Rows from block 2, named by matrix and row number. Each number is 500 + 50 x the weight over its row's rms, rounded and kept within 0 to 999. All counts start at 0. Numbers have three digits each. After the name is the row's rms in percent of the matrix's.
# pw2: conv module project (model.blocks.2.conv.pw2.weight, 256x256), inputs 208-255
pw2.172 089:517426550548489584583564472524359504464547461462505547499588522549453509492534529505551536572474549474487484317417549506510486529441507487465482
pw2.173 094:526511504471490506496528485436457508556505519417544472515525514507516539451478538514582552428507530625459466408469425548502489522567490514479548
pw2.174 104:506530468509537497489457599538554573542485530576548517481530521516424494461627431596541438502495514555470521553595508512537469574613487621511513
pw2.175 092:523463552560449519500538388478528569524444588480443551504466537566507554586525505495484467483419543472532452393466482416504396548385518480524583
pw2.176 095:533472537523553528504485486487424500493463439481533561502564466408481533441467551488467534426549465464508531573564508580518448561528435496466552
pw2.177 099:465551359455488476484444587494488481546408497625506565434439511484450575392501533511493414488537462461511443479513451595461485530546465556489510
pw2.178 094:476456418476501519461543522555471499555421491544543486498481484487510533531492483431522518401514463436533409489560566495468529515533432554539560
pw2.179 100:554441446368480414461485435515406505483513443484508497459505529494500466518452486397484531472458452518495478547419490505442479500413480426511506
pw2.180 086:475536446424523520431574501465506454528518486494525541510467579521486491485508564408392440542538457481370579529518581511457519485521495569476529
pw2.181 095:487450502461430498466433563513438470548580448594522428484597487459481556420525528463475554459431475513562557489608452431456567455546499564533489
pw2.182 090:591481617490508482594432553457442535500555549551425409494481518510491396544460562517518546540476562555485568500514547504490416509439559430496491
pw2.183 096:510542529565536520610511583505407544536521559569479445466545513521495522491460515492489418515530518534465550365532531493504470510436548567508472
pw2.184 100:458504367497470531522418488521491521471508565511478522542506543431545578509463385458438490494499496456451533572557492557579538441606465522448580
pw2.185 100:553534430573577499507478515460519441505551502568496512552482449499450520448458415537529558495527478504477483537502479539514570436608556505507560
pw2.186 093:478475507497452510453557488544478432486467497488570489517628490488501548555547469506559482493504481503483579399498449499477577559493501525513446
pw2.187 102:489583544571529513556512514535526517542513469461447507417549463462490435547488500573466482485461533503482553385581587478411451550471530464493491
pw2.188 106:417425521451492488516548407478531534432505489423521508546484538544495462523531578611505449538512578477480526485460525451453487454437471420542472
pw2.189 104:536460552578436468482545462450531491472528471495528498542499513490510546591493575519518501496504522499428466395468509560496482484546565498486596
pw2.190 110:478529411540610509512469556542525522618494490637519481501532540455486553453460481460448461456471442561417509524495464519536489495615480612549465
pw2.191 104:479496451532479558475498566544480412567543505597497494522498513586508471475580456515490544493473468415472504573512488466580474497577452497464465
pw2.192 104:513434525500453491462442496461479524438434549562428505376380535488514459484546444490479506489476423506449484582496534413487540468585499488545591
pw2.193 096:481476643534465491529462470493503495571440589436474483501540439450532478545469489567539493519574465528491532420538528525487420597485478433539526
pw2.194 107:456530554543545554522503525527440453546587451475483482493534541498504527494496562558568493495524531500486609471482545479486468491456489486464517
pw2.195 086:583509411508568396499452432631496483475510593572573496481548479465572570483466458421470485546571545490470504519546448522497551430576475453452475
pw2.196 091:498472461602571501444469463493519569478520520641544522492527521491506517447526486452420496540545497494481487588521555525577478499590440504465576
pw2.197 097:476464473475452441478510497437412545499412494544502455467491498495499384487476542420501445520512527537520382494429489473453535442485496499493480
pw2.198 098:488542514523465460503451507443526450467606464591558556555527477519472500470530504511399498514544511499528545496537492510473570440613533511530491
pw2.199 108:481483415561454511487499576492528472505573479607554484455475477588525472472452520467476542492451410465546569571554532463555493458525484481532465
pw2.200 104:493555390523488476561423569510450451524565549562514470550562506434521620520534394468453479413520502493471442522588456454547497535499523576530487
pw2.201 109:414441589564497534555524417508461483492492472343478522514528590518557511500516550609490497475497537458497440362523517455539430497402556502515543
pw2.202 106:494532587470439505540537387498528526516557491426500517549553542480483492504479533492516501537502476465500515423490385442478403475444472481434513
pw2.203 101:438514542444488544551554525441436588451426488464582480479616456545491503501483495546532531458512559569528551428542481486460411550450467443448460
pw2.204 108:500472446490389462453532545519556493547482582566525540504495513499474467537458511473495423470511537476516536645505498536530466539536508662505462
pw2.205 103:531439499498489421480473456492414529440501435408464470517430511528490515480505472389485580514491522416461487612422519485542463494497371440511452
pw2.206 097:488455577556462590499566527553504562457545529507411430512529575461452463572522514540522470507462466492499566418539468611465428493429536488510414
pw2.207 100:444513573533543481531503459538557501431469482414518556559478425404522435484475504573416534505554565434456500408482449508500493554436510404482498
pw2.208 105:446417558534556489501524448495395549468519490408440504516524505539534497508526546553456432520499429487528464355475552468482415454491472499541551
pw2.209 092:630440521553484519504512466398408437469502315529487501485487478478450440503512524487459406475500440430417488508463494486496572477470435487446421
pw2.210 102:529424629564503493470526486434464496552481427403432474503527434544555497473441555540501484545445493514506483442483528479493450530454478458529556
pw2.211 103:453556352507422517504513536540454502436463516536482546514501483530477514508464483408475542565461480550580430656480526550533519460480526498533456
pw2.212 097:539507543535531562528520416529558491504518472370440487487496447494518481529455578581464532560556582560529489489473544466441462509451479441549456
pw2.213 107:425527424505474458563423487505516507547575493566561406491521488552473495510466447435478498491514503535467562559511532498462585488544431486505457
pw2.214 101:512543472424463481481434498538511539554503547573517464416537548455492445523538412427472437427497500428486618548548518456512509436554485522513528
pw2.215 104:514542491497480443554458534485455543472502420442497556536505464612534494549479517467560456564521511485519416523449560526439484540469518376529580
pw2.216 103:440468540473540434496508431526458500400475488502463520573408523483495462548498556494471505503504505487521440521470553476444375520440466362489507
pw2.217 102:467580582500486493503549505559519491471517503526533491534550517482473494493449411510531446387495525543606593469564487545529447504483534528467498
pw2.218 096:461488356485496507404395512546544482389420483516521561547528531514471439461487503405427536602548537499519514562429483454476514515513434521529519
pw2.219 087:477442480532519470511515409448656521547486466511460519507366438535640410467537504539576542480532547482527435509512450477500502475465478484496561
pw2.220 105:422515444426475429378548566438521440524494522604517539543587562534491573410454495479449450475510482479485511574545479513553482488626449454433513
pw2.221 107:547514503497536556530493555511479477471546446541480492496556502512535538504465496518541506477420506496561504446518555619562500514622601566537534
pw2.222 096:469524497517504462455435619489518519521563442591465550470491507465567511486527521483459498488611483573501556569495430589567563532579528456484507
pw2.223 101:483484432491516495537431575551472494493492460593480537538481452486499489475538486438522476355505476563597549516558443541580593430566448565529507
pw2.224 105:504504461521549557484477633521534498558542467591558487490504501498479490561539461492522443465468592527495531542540483440552529520562474541524547
pw2.225 104:505478364453525466520546542422513475550496488563473474509497528501446556455399488479467466413534503467505580543524523552579505495599413529486487
pw2.226 101:515514617505526509474519496447459454528485568517540465514532472477555476516527488562595496508479491590482514393481569571512476577459501606479523
pw2.227 093:452587505498542520494478433501515436464444531431542410424509483481473512523518519474539518591541490500415462411502529444459500495410506513487558